python train.py --train_examples=395000 --encoder_mlp_ratio=4 --encoder_moe="soft" --encoder_num_experts=16 --decoder_norm="groupnorm" --decoder_blocks_per_level=3 --decoder_block="basic" --decoder_attention=true --adamw_lr_other_params=0.0012 --grad_clip=5.0 --final_lr_fraction=0.01 --warmup_steps=290
Rows from block 15 of the encoder of a small segmentation model, named by matrix and row number. Rows with one number within an expert belong to one neuron, the router's apart. Each number is 128 + 32 x the weight over its row's rms, rounded and kept within 0 to 255. All counts start at 0.
Before each expert's rows are labels from the 100 images, of 14976, where the router gives the expert most weight on average: "top examples" is what is common among them. Only what is clearly more common there than usual is listed. The data: small renderings of single solids in any pose. In brackets: how many of the 100, against the usual share in percent.
# router: slot weights (encoder.blocks.15.mlp.router.weight, 32x128, trained with AdamW), inputs 0-63
# up: expert up (encoder.blocks.15.mlp.up, 16x128x128), inputs 0-63
# down: expert down (encoder.blocks.15.mlp.down, 16x128x128, transposed), outputs 0-63

# expert 6
top examples: red (29 vs 8.8)
router.12 [108  82 145 112 116  76 117 103 127 123 101  94 144  82  67 134 126 154  88 114 126  83  86 148 114 110 128  78 149 160 184 106 153 113 118 130 140 172 137 143  99  85 104  88 107 145 117 147 110 130  71 152  82 133 181  87 139 126 112  78 155 114 119 148]
router.13 [171  80 159  74  84 152  70 135 138 178 141  73  79 115  61 148 143 137 133 102 126 140 147 185  55  84 164 111 128 193 157 117  97 186  88  89 176 141 171  95 161 135 121  69 159 178 142 184 134  27 134 140 111 153 122 106  91 166 133 149 122 158  82  63]
up.23 [116  98 120 147 164 189 171 155 139 118 128 150  72 120 139 106 176  85 137 140 137 172 136 105 138  91 178  94 179 136 105 113 167 130  84  92 196 142  77  99 112 112 118 130 167 134  69 202 176 157 100 139 142 116 192 115  46  97 141  74 111 113 123 137]
down.23 [ 79 174  94 168 106 152 173 126 127 105 107 128 139 105 146  89 132 180 146  81 156  97 119 123 141 151  87 163 110  90 169 160 155  97  47 178 130 123 159 161 167 160 131 150 137 141 175 139 155 137 134  89 146 170 146 125 115 202 131 158  88 100 105  82]
up.24 [109  84 161  84 116  66 130  97 183 125 130 120 103 114 114 150 109 156 167 147 126 119 144 126 139 119  43 102 132 168 140 136 151 115 131  78 140 246 107  96 119 151 159 130 185 146 151 111  81 102 137 120 147 144 108 108 108 139 153 184 107 120 149 123]
down.24 [119 136  99  85 131 194 150 161 137 112 113 110  98 138 176 145 122 125 114 153 110 126 102 131 140 156  94 121  88 146 125 135  52 137  96 162  95  62 126 169 158 102 119 110  79 155 141  95 136 115  73 161 126  50 148 164 119 123 137 119 174 106  95 105]
up.25 [153 117 188 136 184 108  93 124  93 106 175 126 113 141 128 151 138 120 144  83 128 143 112 111 158  80 127  41  52 143 174 133  85 164  99 116 106 149 131 125 141 165 163 151  77 152 162 163 107  91 126 142 134  67  86 116 139 122 140 128 138 167 182 111]
down.25 [112 192 166 159 110 118 185  59 118 135 153 111 123 132 156 106 137 132 130 112  37 149  70 148  96 193 168 131 160 107  61 102 111 138 149 181 152 118 136 103  94 107  99 118 155  98 149 115  72 102 144 141 180 124 158 151 128 124  94  96 129 100 147 154]
up.26 [159 111 151 137 102 167 178 160 125 117  87  82 164 206 167 111 147 109 102 156 115 115 114 118  90 117 108 184 150  68 138 125 148 155 150 172  77 123 127 144 150 131 155 124 211  93 133 159 103 121 153 124  44 148 203 108 113 154 150 111  86 112  80 166]
down.26 [ 75 159  70 153  62 145 132 156 146  92 126 125 156 105 142 130 164 182 107 134 154 159  92 160 147  89 189 106  79 101 103 161 130 131 181  97 103 103  82 107  98 151 136 120 140 202 141  82 153 162 148 128  94 138 138 164 163  99 157 108  72 113  93  72]
up.27 [ 98 133  79 103 129  63 161  67 100 116 143 189 103 159 140 164 155 152 138 130 146 125 138 169  78 117 135 116 118  99 117 127 124 124 129  82 122 205 116 115 149 126 135  99  85 124 177 155  86 149  72 142 157 113 135  82 131 144 159 130 160 176  82 111]
down.27 [ 89 117 127 150 143 177 137  99 124 156  96 116  91 157 153  98 129  92 111 222  76 113 120 142 149 133 183 143 110 187 183  96  93 185 117  93 139  93 177 167 108 117  93 127 162 127 108 129 173  67 137 123  28 161 109 113 157 145 180 129 139 119 150 143]
up.28 [ 95 136 114 110 142 107 135 136 185 101 116 141 137 145 199 136 149  81  91 152 104  98 131 114 150 111 126 180 153 159 127  72 123 203 114 160 195 138 141 118 127 155  64 149 127  76 166 205 153 156  93  63  95 150 154 104 199 139 118 140 125 141 115 181]
down.28 [113 120 112 100 191 151 104 144 154 108  82 140  97  87  97  50  79 125 179  44 126 166 181 160  36 144  76 106 167 151 158 165 121 101 170 127 137 143 122 105 101 163 139 140 121 120 126 160 140 127 163 124 123 107 176  77 133 138 119 116 150 132 162 101]
up.29 [121  82 137 124 124 109 140 134  84 112 122  95 150 106 125 137 134 143 162 153 159 149 139 155  99 123 108 100 133  78  89 121 229  79 116 162 126 179 141 108  81 152 169 112 151 143 135 183 146 103 104 122  81 135 171  59 138 140  86 153 151  86 140 184]
down.29 [164  94 130  91  93 165  64 116 121 175 168 138  93 123 122 109 133 130 110 127 148 119 155 159 163 226 161  82 162 143 137 162  62 147 123 113 127  67  31 106 142 110 118 129 154 163  92 141 168 152 165  74 140 164 119 216 139 129  92 143 126 100  94 130]
up.30 [123 156 148 125 168 117 127 137  96 113 186 149 167 111 143  80  85  97 104 104 154 102  97 155 143 133  56 155  87 105 167 161 127 150  54 130  93 169  89 184  62 111 109 120  99 115 100 118  98 106 115  40  96 175  96 123 112 134  88 174 137  97 167  90]
down.30 [157  84 132 138  93 101  92 101 116 101 163 148 112 132  99 131 105 206 115  84 104  88 144 175 129 142 150 148  90  97 138  97 144 101  90 130 145 150 129 165 172 149 110 166 124 127 140 122 117 156 109 146 101  68 139 148 130 130 204  89 171 105  94  53]
up.31 [140 122 148 130  83 130 111 155 148  85 121 108  89 127 102 119 100 111 110 126  95 101 166 119 151  87 102 151 137 126 140 119 118 139 118 128 121 167 202 116 158 105 174 131 137 177 130 103 169 183 173 109 149 192 141 104 123 155 115  55 110  74 153 144]
down.31 [150 115 126  85 109 104 180 121 172 137 130 123 116  89 157 187 134  99 125 145 199  99 151 115 136 128 116 129 147 132  88 141 200 153 149  99 189 175  88  89 150 118 121 143 136 126 147 123  82 124 103 109 129  74  67 168 106 131 129 136 163 139  67  98]
up.32 [151 114 151 130 126 121 108 201 114 165  46 167 164 135 124 150  89  85 147 111 163  91 144 109 160 136  81 107 166 127 138 119 104  68 134  94  99  89 151 145 107 106 139 119 107  96 187  96 149 126 116  95 118 113 146 102  93  93  76 147 145  72 116 142]
down.32 [160 141 115 160  95  92 142 137 145 155 134 110 117 161 128 114 161 140 177 135 135  94 116 162 122 117  93 131  82 120 185 128 185 103 159 155  99 187 163 124 125 100 144 108 156 188  51 126  82 116 114 152 133 120 124 130  96 176 132 119 103 182 125  42]
up.33 [164 121 143 129 121 130  97 128 147 145 113 100 151 110 151 146  75 145 183 116 140 173 215  93  71 112 143 157 167 101 111 111 167 108 164 159 121 133 143 128 134 137 177  76 156 133 171 160 144 153 191 192 169  66 116  60 160 121  85 132 153 147 119 143]
down.33 [117 152 108  97 101 135 140 168 201 198  85 110 155 117 127  95  88 104 130 175  94 115 109 162 192 106 107 108  89 134 128 117  91  95  75 133 122  87 171 183 111  87  50  99 156 107 135 131 167  91 119 108  54 169  83 134 136 181 145 148 109 140  76 107]
up.34 [ 51 125 101 122 117 141 152 119 123 118  70 194  96 135 168 126 157 137 133 118 134 107 146 148 121 150 145  86 117 112 140 151 118 124 129 194 104 137  92  89 105 142 221 147 155 123 145 122 148 130  96 130 126 124 115 134 118 114 130 158 166 142 132 104]
down.34 [ 99  93 170 167 159 118  92 114 170 107 112 199  67  92 140 123 166  93 122 137 154 129 105 114  81  81 172 103 108 159 104 135 126 155 133  70 129  77  90  58 119 124 145 136 141 121 109 205 174 120 132 155 162 170 122  95 151 190 117 125 159 157 111  86]

# expert 4
top examples: white (27 vs 8.3)
router.8 [173 208 136 167 159 117 105 117  91 106  92 138 135 122  99 121 169  45 150 151 124 113 145 105  97  66 147 142 109 130 162 145 137 192 105 118  77 165 144 107 138  88 144  93 127 132 205 141 154 103  78 125 146  79 169 127  82 121 179 147 184 209 156 149]
router.9 [111 154 125  95  75 122 109 123 163 159 160  72  88  77 157  99 135  88 124 122 112  61 125 224 105 193 158 161 199 128 132 100  65  90  62 181 106 187 146 120 163 142 129 156 168 106 125 118  98  81 175 162 107 111 150 136  96  95 120 128 129 123 129 122]
up.0 [140  51 122 114  88 150 121 115 144 162 180 115  36 134 142 146 123 134 116 148 122 149 159 145 183 163 106 150 114 198  89 153 172 127  79 126 107 115  94 126 130 133 114 163 146 130 163  74 117  81  88 129 111 140  52  98 123 135 118  60 115 101 116  74]
down.0 [183 157 173 192 112 111 144 204  50 122  55 117 171  99 111 157 178 140 107 157  14  98 146 100 148 129 129 105 102  99  93 148 135 107 111 137 157 154 147 145 144 104 183  65 123 146  64 152 129 132  79  86 101 148 103 121 183 127 187 147 168 132  92 124]
up.1 [129  95 124 117  66 121 139 151 167  99  71 175  95 164 115 138 151 165 180 122 119 134 174 130 175 132 101  31 102 145 165 144 177 122 140 128 138 108 154 119 165 146  99 145 136  99 161 117  85  89  75 160 135 169  96 103 145 142  93 145 143 131  98 119]
down.1 [108 170  95 113 127 149 145 133 130 123 116 121 138  89 129 141  75 100 118 102 116 127 105 121 101 135 162 102 163 150 127 103 121 172 115 186 101 118 203  93 107 107 147 119 128 158 186 156 119 112  83 152 122  93  95 198 122 120 137  70 161 138 107 113]
up.2 [103 139 121 170 125 151 108 138 108 143 120 115 152 126 145 122  95  94 143 140 139  81 121  78 177 156 115 107 125 174 137 129 126 157  30 139 119 144  84  98 116 175  66 114 116 138 149 184 154 132 145 143 176 110  97 112 130  88 197  92 120 154 109 130]
down.2 [149 127  96 136 122 125 142 113  81 194 153 110 116 106 144 158  79 146 142  89 196 168 139 149 129 143 130  95  85 178 114  86 117 136 121 141 116 137 143 122 140  96 123 142 135  76  49 108 147  89 131 156 105 124 127 150  44  72 126  89 150 116 128 157]
up.3 [113 215  96 165 108 153 126 123  83 142 116 167  80  58 160  69 130 148 116  82  89 153 126  68  78 141  90 132 105 126 139 173 108 156 132  99 151 166 148  99 143 171 165 160  99 141 137 164 140  95 156 155  95 128 135 181 167 155 117 149 172 137 177 122]
down.3 [111 122 111 157 163 149 137 120 167 136  53  83  59 155 132 108 116 137 136 119 148 174 133 184 126 139  96  82 125 103 185  98 146 197  67 147 164 116  79 170  79 160 129 145 178 164 105 162 159 104 127 126  78 131 119 149 133 116 150 103 119 148 136  90]
up.4 [163 163 150 151 101 134  76 116  87  96 161 134 104 123 170 168  89 136 161  59 131 130 134 160  75 143 169 140 105 132 105 116 126 162 117 168 169 152 163  82  95 114 189 112 127 152 122 103 100 135 146 200  82 193 148 179 136  91 140 150 114 181 142 100]
down.4 [143 159 122 176 176 155 153 163 129 124  83 120 130 147 113 114 111 114 126 215 170 122  85 161 133 140 136 145 147 149  69 117  73 110 138  81 110 127 160  99 128 123  51 130  98 122 114 170 135 144  73 127 114 125 167 130 165 127  72 128 109  67  87  77]
up.5 [172  88  98  98  61  71 163 164 150 140 116 119  88 118 106 168 130 101  75  74 148 103 116 106 147 129 145 100 119  72 173 164 153 137  78 128 173  75 107  96 141 125  93 130  47 119 156 132 109 149 149 159  94 143 108 109 179  91 170 102 107 135 110 142]
down.5 [114 111 141 163 159  98  90  98 130 141 125 143 102 120 177 138 139 164 140 153 129 114 110 160 130  87 126 121  94 124 138  35 127 114 178 108 131 119 149 151 121 166 101 122 127 116  58 146 159 162 176  83 118 129  95 105 215 138 116 122  91 114 118 144]
up.6 [109 144 132 121 107  94  63 133 123  90 134 184 160 169 121 174 126 114  92 165 114  77 105 126 137  99 134 139  86 152 178 126 131 109  71  98 128 120 123 140  81 224 104 130  71 125 151 193  42 127 114 196 150 130 159 115  95 112 126 115 208 135 151 147]
down.6 [143 178 117 103 152 189 152 103 135 185 132  41  86  84 169 100 132 116 174 109 162 145 138 109 120 113 131 114 122 155 167 130  83 116 142 131 118 149 151  94  90  99 121  82 155 118  69 208 175  89 143 170 122 147 124 143 141 141 136 134  79 145 103 154]
up.7 [127  74 152 108  78 100 134 135 130  85  96 158  85 144 127  90 123 152 136 151 142 140 150 134 160 104 138  77  84 124  91 155  84 132  59 122 113 154 157 175 100 149 127 191 118 125 135 131 148 110 110 138 120 141  79 174 120 180 195  97 114 147 149 126]
down.7 [137 101 129 143 151 192 150  66  65 161 138 107 182  78 198 120 141 136 127 137  94 151  49 143 108 190 172 122 159 128 106 105 136 175 167 119  81 112 180 144 118 129 146  95 137 245 128 108 136 124 112 128 195  99 179  97 179 146 118  89 155 153  71 121]
up.8 [145 149  96  99 103 118 184 124 166 154 137 107  79 157 128 139 192 105 109 163 120 115 152 158 139 102 171 129 183 127 144 123 108 164 195 118  89 147 110  94 107  82 112 111 174 148 133  64 100 168 154 140 161 100  74 160  95 116 117 120 165 107 150 100]
down.8 [101 164  92 122  81 201 121 143 109 146 118 100 121 120 146 141 146 130 150 164 141 136 145 146 182 168 112 168 119 194  82  66  94  93  73 125 175 155 105 112 162 183 157 149 161  97 171 109 149 116 157  72 140 118 155 109 152  91 183 136  70  65 108 124]
up.9 [ 95 141  87 140  89 197 154 130 167  95  87 115 149 131  89 186 134 126  72  90 132 129 158 158 130 136  77  74 152 187 162  96  99 143  76  75 106 109 125 147 117 152 157  74 150 117  99 126 103 105 155 133 133 123 166 151 113  75 125  99  82 125 175  78]
down.9 [126  94 135 132 151 162 147 149  81 142 136 171  92 135 124 145  99 149 139  65 182 123 136  99 186 131 123 126  83 123 136  96 134 130 165 117 110  66 150 183 156  75  86 155 133  87  84 144 141 153 123 122 128 119  76 164 128 130 161  80  91  92 128 158]
up.10 [ 84 153 140 168 115 100 130  73 151 202 117 159 145 126 102 106 138 137 157 155 198 152  58 120 162  68  94 162  78 154 112 156 141  87 177 124 152 112 152 139 110 127 111 187  84  83 136  91 111 159 135 119 130  77  94 159  94 104  95 166 192 108  95 126]
down.10 [134 127 155 132 130 155 101 168  98 121 130 107 120 118 157 147 140 162 156 130  53 104 119 198 145 127 123 129  94 151 177 102 141 125  89 192 180 149 170 116 103 107 168 154 168 131  59 227  93 122 159 183 102 149 102 154 101 141  95 152 160 167 120  99]
up.11 [126 158  85 132  80  66 178  64 143 165 108 157 182  98  80 110 132 111 173 109 135 143 145  60 128 194 156 108  98 138 131 172 178 136 156 111 104 147 103 140 115  93 112  96 171 136 144 134 150  91 106 135 131 129 191 162 149 154 147 110 131 159 154  95]
down.11 [137  58 141 120 126  94  85 167 193 180 158 167  96 113 151 102 128  86  65  95 128 142 165 125 112 105 150  98 101  95 127 137  88 141 157 139 163 182 112 101 136 158 183 157 121  92 170 117 118  85 126 157  97 102  95  99 136 185 108 126 171  62 133 131]

# expert 0
top examples: teal (26 vs 8.2)
router.0 [175 178  91 144  87 154 122 153 117 138 161 139 129 106  90  81 143 121 180 111 108 136 154 101 157  80 154 137 135 187 117 106 106 115  82 116 138  77 118 121 195 147 123 100 140  74 137 117 145  85 120 129 117  98 103 170  78 168 183  87 119 142  87 123]
router.1 [109 216 102 130 143 145 140 161 110 142 173 152 101 163 118 136 143 146 152 151 131 177  79 175 118 137 132 163 131 104 118 130  81 105  99 136 145 146 111 166 125 116 109  92  76 128  91  89  90 129 126  76 146 165 106 177 133 138 134 115  87 124 195 119]
up.23 [147 153 138 114 144 140 139 204 158 129 119  39 157 196 109 132 145 148 125 158  97 122 110 132  81  93 134 115  55 130 121 142 105 113 177  75 183 166 105 149  93 160 162  86 139  86 174 130 118 105 132 169 138 141 103 106 127 165 140  98 203 127 142 160]
down.23 [132 124 140 124 156 146 118  91  42  98 138 162 177 131 152 100  90 143 159 108  96 179 115 110 157 119 135 176 176 117  84  91 136 143 174 159  73 106 105 118 106 129 139 136  63 157 106 135  81 154 126  86 118 127 120 125 146 131 132 128 110 127  86  94]
up.24 [ 92 177 136 160 144 139 123 123 173  86 165  79 134 159 138 127 147 130 101 138 106 152 129 151 149 117 130 123 190  90 127 158 141  92  72 158  76  94 114 170  74 145 100 134  64 155 183 130  84 126 166 169 108 187 131 100 157 146 104 114 121 125 161 120]
down.24 [118  90 191 139  84 129 144 184 111 132 128 194 169 136 105 155 117 196 159  79  97 125 153 115 146 121  74 148  58 132 100  84 168  72 196 155 144  83 119 133 129  87 147 134 161  90 140 124 129 142 130 130 128 117 115 158 125 131  90 140 153 174 111 130]
up.25 [118 175 151 142 145 160 165 152 124 144 169 167 102 128 193 123 148 159 158 104 183 118  92 142 185  92  95 194 112  82 143 184 138 130 161 123 146 141  51 137 111  99 162  85 121  89 165 162  96 167 130 119 127  89 153 162 144 107 138 115 100 100 117 177]
down.25 [ 97 114  82  99  76 138 143 131  99 133  76 162  89 123  77 153 151  78 124 141 123 188 138 157  97 166 169  74 142 142 107 105 144 170 100 138  93 133 153 172 110 156 159 100 134 136 123 177 100 117 171 160 124 120 114 102 139  97 141 108 153 169 111 139]
up.26 [ 96 143 135 132 180 117 167 138 178 119  52 168  97 153 142 151 165 113 135 144  66  90 127 123 156 141 152 170 119 184  65 147 150 180 145 100  99  78 161  96  89 132  82 143 151 153  77 165 112  90  85 107 133 163 107 160 143 115 154 119 107 102 159 111]
down.26 [141 123  77 137 154 225 107 110 162 173  98 171 144 126 110 102 103 109  91 111 122  80 122 128 157  74 120  93  95 122 130 145  55 116 141  98 197  94 105 159 136 132 137 146 124  96 202 134 109  83 115 114  95 116 164  69  95 167 173 156 116 162 126  71]
up.27 [129 121 159  74 153 117  62  86 126 158 122 111 120 111 157 136 101 122 148 134 153 157 170 110 155 131 133  73 167 127 121 133 164 118  66 148 164 106 212 132 128 107 114 112 140 164  86 155  89 133 156 109 108 121 185  80 102  91 101  86  90 146 153 104]
down.27 [155 143 145 138  92 135 127 169 109 113 203 226 164 120  87 174 107 170 110 102  93  86 181 112 136  99 163  93  97 116 150 145 126 132 150 119 157  92 126 108  90 145 130 135 107  67 136 125 108  67 121  91  90 174 120 154 154 163 165 123 137  99 192 175]
up.28 [164 128 163 119 141 111 115 103 145 156 116 160  99 108 117  48 190 174 176  86 172 172 181  64 100 114 108 102 133 142 112 153 176 104 151 143 136 118 172  89  60 131 121  88 118 169 107 157 133 165 158 159 135 153 134 155 187 112 110 122 158 134 132 136]
down.28 [135 179 199 115 156 129  68 133 186 105 155  68 161  84 156 154 135 137 146 112  97 116 125 119 100 112 123 134 188 175 118 131 174 204 120 120 143 149 144 141 108 169 144 110 114 137  80 146 144 124 144 134 119  41 128 187 153 151 144  92 102 124 138 121]
up.29 [ 82 144  88 154 106 155 140 110 144 153 178 195 133 109 153 127 118 173 134 166 145 149 111  65 174  89 101 193 124 104  75 109 153 101 108  95 119 110 173 154  84  91 165 148 175 155 192 116 139 126 139 145 109  43 104 124 135 144  74  71  71 133 143 121]
down.29 [167 111 147 162 137 174 154 158  74  93  98  37 127  98 162 106 183  79 138 135 148 147  89 117 101 159 145  81 106 149 180  93 134 115 147 107  94 139  99 131 132  98 112 135 152 131  98 127 118 171 103 126 153 139 119 129 122 107 160 156 126 115  98 136]
up.30 [131 111 150 127 124 134 147 144  67 151 161 165 102 125 113 143 143 136 119 105 121 176 114  72 102  86 148 109 143 112 106  96 107  96 178 175  68 111 106 111  59 125 113 151  64 151 125 110  95 105 104 148 112 139 159 118 123 108 143 154 174 102 158 109]
down.30 [140 122 129 129  85 124 147 134 119 142 136  86  95 140 131 104 157  80 151  88 172 130 139 150 154 172  56 124 129 172 123 113 136 109  71 130 100 189  64 139 145 158 148 126 105 180 105 168 112 106 138  77 140 106 111 143 134 117  96 113  84 198  92  98]
up.31 [140 126 153 124 123  72 140  89 183 166  89 127 118 122 125 105 124 152  98 129 135 115 120 125  86 114 123 144 140 151 144 131 111 156 123 112  85 104 154 156  91  64  65 105 118 165  69  93 143 109  88 176 137 155 129 110 128 120 185  84 146 149 176 149]
down.31 [110 134 142 133 124  38 144  88 204 151 114 148 157 117 144  64 164 144 172 151 130  97 220 166 155 101 141 136 113 163 141 171  99  47 126 141 173 130 143 112 175 110 103 128  97 135 145  94 116 129 144 141 102 124  86 102 125 206 118 123 116 164 133 122]
up.32 [ 89 133 121 131  94 224  82 102 150 123 133 127 190 144  74 120  95  72  55 140 152 101 103 132 145 105 152 129 184  64 100  92 130 192  90 145 165 118 126 106 192 142 129 100 109 108 107 160 144 177 124 117 131 131 172 111 140 125 141 134 127 127 120  67]
down.32 [ 91 103 119 106 139 138 156 155 193  98 124 120 146  82 158 135 115 103 221  93 153 164 164 134 138 108 149 161  79 141 117 105 139  87 105  88 135 180 122 133 129 174 135 168 170 118 143  95 122 121 192 121 102 165 106 185 136 122  72 180 159 162 123 157]
up.33 [132 133 151  66 125 121 109 124 156 145 113 110 128  99 144 146 137 113 128 139 140  80 148 184  90 101 109 110 102 131 126  94  18 187  78 133 105 172 180 141 172 181 172 181 137 128 140  98 131  83 151 117 159 144 113 113 169 121 121 134 100 109 125 170]
down.33 [114  78 156 126 127  92 193  98  94 116 149 110 122 156 132  59 162 135 131 110 113 126 143 128 150 136  77  81 119  98 134 137 147 124 132 148 146 165 116 150 143 106 129 120 152  94  78 113 146 118 155  87 104 153 138 142 165 174 100 155 119 158 171 176]
up.34 [144 111 187 140 102 132 137 135 152 122 164 182 120 115 209  57  72 116 119 115  79  68  87 117 149 165 134  94 165 131  87 104 139 181 176  95 125 129 100  95 114 141 107 102 123 111 131 111 124  86 161 113 129  82 174 173  88  99  90 123 142 127  68 127]
down.34 [ 92 148  98 137  70 147 135 124 170 200 126 117 163 137 101 192 148 173 108 122 159 126 168 136 112  89 130 167 110 126 127 124 151 112 191  87 172  80 158 120 123 112  96 128 102 126 128 128  66 153 133 163  67 110  96 118 101 133 132 163 124 169 166 145]

# expert 5
top examples: grey (25 vs 8.5)
router.10 [113 113 148  70 142 107 163 161 197 106 146 139 109 121  94 113 167 139 140 116 125 138 156 171  90 107 135  76 100 107 100 162 153 163 125 192  80 136 137 121 138 107  80  93 142 161 144 236 106 135 100 148 131 109 111 142  83 142 123 166  67 139 126 117]
router.11 [178 173 109 195 123 132  93 185 129  69  46 106 164 124 115 140 146 117 171 111 134 102 154 145 118 107 173 148 157 169 145 120 175 225  72 131  65  80 170  70  69  93 111  81 133 155 107 108  82 125 106 143 145 132 168 131 132 119 103 133 152 114 146 179]
up.23 [ 96 153 130 133 142 215 135 182  88 127 119  91 131 134 157 123 140  84  99 104 132  95 156 139 170  74  93  77 134 118 138 174 139 165 135 126 125 128  89 140 125  98 161 148 110 120 100 140 162 181  75 143  97 112 173 148 134 136 146 197  62  54 122  94]
down.23 [153 114 100 122 102 103 105  86 102 148 134 148 136 148 155 142 112 137 139 136 107 142 106 139 158 202 106  79 140  72 118  82 157 133 182 143 183 120 153 175 100 200 147 169  99 127 124 123 155 106 117 208 118 161 128 135 169 135 164 129 124 181  72 144]
up.24 [121 102 174 133 156 118 148 144 147 107  30 160 191 122 141  65 155 102 146  95 103 116 193 119 160 138 130 103  75 148 136 116  81 115 115 161  92  92 159 160 100 128 155 129 124 118  62 150 116 150  90 139 123 123 119 194 119  71  64 136 103  93 148  74]
down.24 [ 83  75 179 134 123 131 124 160 130 129 195 173 151 152 164 104  90 121 147 132 111  75 126 133 156 175 127 154 125   0  97  94 146 170 130 142 198 128 106 141  59 163 104 127 136  84 114  77  83 139 160 154 120 124 115 137 154 108 140 158 150  99  78 130]
up.25 [ 98 125 112 188  90 146 111 144 128 129 124 150 100 142 132 145 107 133 175 125 125 103 129 147 155  99 130 184 130 154 125 159  77 148 167  91 152 157 215 181 146  92 101 128 121  79 113 131 163 166 138 100 169 144 135 156 105 139 165  79 155 192 133 165]
down.25 [ 77 144 176 120 111 142 112 111 162 108 115  68 146 152 142 182 161 125 142 182 106 177 202 112 119  98 134 158 121 131 127 138 136  89 104 187 146  91 136  96 116 137 115 157 213 175 115 136 159 131 163 105  93 124 137  58  81 184 159  85 188 117  97  75]
up.26 [ 94 167 119  89 145  69 171 124 187  97 102 148 148 134 183 154 126 114 167 176 129 126  88 141 108 139 139 107 132 160 130 115 128 145 134 149 137 137 162  79 154 212 118  99 161 138 147  90  99 150 108 148 117 149 102 139 161 201 145 195 139 126 152 184]
down.26 [117  92 201 142 121  71 125 165 121 190 115  96  73 101  56 122 127 123 136 114 160 114 117 136 138 149 150 193 165 166 122  82 159 120 142 141 185 134  72 119 128 120  99 108  79 108 165  98  95 134 132 121  89 120 165 162 163 145 171 106 112  98  41  45]
up.27 [ 59 110 136 112 115  97  97 103 140  91 128 144 149 101 133 184 114 154 110 142  66 146 136 151  66 132 122 101  99 145  92 131 170  98 215 105 140 167 156 107 112 121 137 174 164 100  92  99 170 237 132 131 141 168 127 101 122  72  76 160 126 141  99 107]
down.27 [ 90 122  83 116 130  68 146 209 143 124 113 139  53 119 127 152  80 165 138 108 170  65 105 128 142 152  97 167 130 191 175 129  93 135  87 137 174 105 143 142 124  72  75 113 160  97 110 117 174 124 113 130  92 130 165 173 133 158 146 153  72 208 143 141]
up.28 [151  94 163 122 153 161 152 147 140 139 136  53 157 155 156 157 124 174 156  91 126 127 138 105 157 165 104 120 135 121  89 139 123 117 160  82 148 138 100 104 164  81 124 164 154 126 201 108 131  76 142 156 136 108 148 163 109 140 132 150 101 136  91  65]
down.28 [135 135 132  83 151  78  86 116 161 181 109 142  98 105  92 139 199 148  82 118 101 150 121 137 102 119 105  80 147 113 173 113 103 112 138 100  84 131 119  95 132  92 114 117 109 106 125 113 150 201  88 182 107 125  75 103 151 114  90 103 121 119 132 183]
up.29 [141 171  98 192 106 148 138 103  78 128 128 172 111 153 184  98 183 159 136 145 172 123 155 140 100 143 115 135  84  56 156  91 111 117  90 130  95 105 119 110 146  91 168 107 136 153 123 120 122  68 101 179 100 134 143  84 113 159  71 142  77 136  83 187]
down.29 [115 159 123 153 129 143 171  61 135 107 114 121 137 137  72  77 129  84 173 139  97  83 131 118 156 207 123 134 160 106 120  95 146  97 179 130 140 127 133 133 112 133 160 177  69 154  94  79 118 129 143 142 175  97 150 148 172  98 170 168 180 170  47 137]
up.30 [172 170 162 135 117 113 118 135 141 124 146 100 112 166 168 184 142 135 132 178 100 159 103 132 115 126 192 110 186 211 120 158 148 129 144 166 112 145 122 134 121 176 148 122 113 144  74 154 162  74 181  71 157 127 158 143 114  62 129  83 135  58 138  80]
down.30 [118  97 122 156 137 187 157 167 178 106 135 148 153  99 133 102 116 135 137  93 167 133 105  73 125  80 108 166  81 124 111 188 120 130 109 147 126 106 131 148 153  40 176  71 106 124 140 134 165 169 106 110 117  90 122 142  37 142  78 139 158 115 187 132]
up.31 [129 181 163 143 170 122  99 182 108  70  79  99 168 123 125 129 145  96 163 148  88 138 153 123 119 104 155 136 149  57 123 146 138 156  43 162  84 121 159  81 130 136 167 125 147 166  98 150 120 126 138 151  87  90 144 125 159 113 138 174 125  65 134 165]
down.31 [120 124 138 231 105 143 137  61 107 128 166 180 166 129 158  42 129 132  89 135 113 115 117 108 176 158  66  93  81 138 133 104  70 118 168 180 105 120 108 213 133 106 139 123  80 128  86 169 105 174 140 123 178 137 122  92 146 112 160  85 137 105  96 130]
up.32 [116 179  74 134 101 184  92 154 124  80 186  72 106 128 174 149 151 134  78  92 148 143  91 170 121  93 109 157 124 103 114 115 145 144 130 144 114 138 103 134 137 134 138 135 119 144 131  65 115  79 143  77 181 142 135 179 107 130 203 141 159 112  58 165]
down.32 [144  73 145 150  71  95 119 145 126 128  73 188 128  86  93 115 113 177 146  80  38 125 145 130 116 113 106 107 123 132 142 123  99  52 124 158 155 143 104 180 120 147 122 123 108 156 117 106 124 185 152 129 127  92 172 161 102 138 105 137 112 175 105  97]
up.33 [151 171  74 104 130 162 131 103 105 100 126 118  92 165 160  79 123 107  96 134 100 160 120 112 175 130  99 146 128 139 120 143 125 140 129  69 139 149 101 163 207  74  76 149 133 110 177  92  77 168 128 111 108 156  49 155 113 171 151 115 142 158 115 134]
down.33 [121 144 124 126 111 105 107  85 167 128 130 175 148 114 142 158 145  64 155 107 128 127 176  89 102 157 126 143 110 111  72 116 110 154 210 109 137 152 126 136 131 133 121 149 117 120 154  56 126 157 110 142 163  91 189 100 140 125  79  70 107 146 153 152]
up.34 [ 86 162  81 109 191 152 173 152 107  75 149  84 184 123 132 117  86 159 102 124 141 110 100 168 142 156  88 182  95 101 103 107 130 131 139 126 113 142 163  81 127 143 137  91  83 171 166 123 111 138 126  58  87 169 147 120 155 132 142 205 144  80 197 201]
down.34 [143  98 138 137 116 136 163 159 149 125 126 151 191 110 169 130 159 103 116 146 109  73 177 136  86 153  60 164 185 107 104 107 126 141 163 161  72 158 169 168 105 109 139 148 133 169 141 118 139 175 105 111 159 159 128 129 121 138 109 125 138 166 106  75]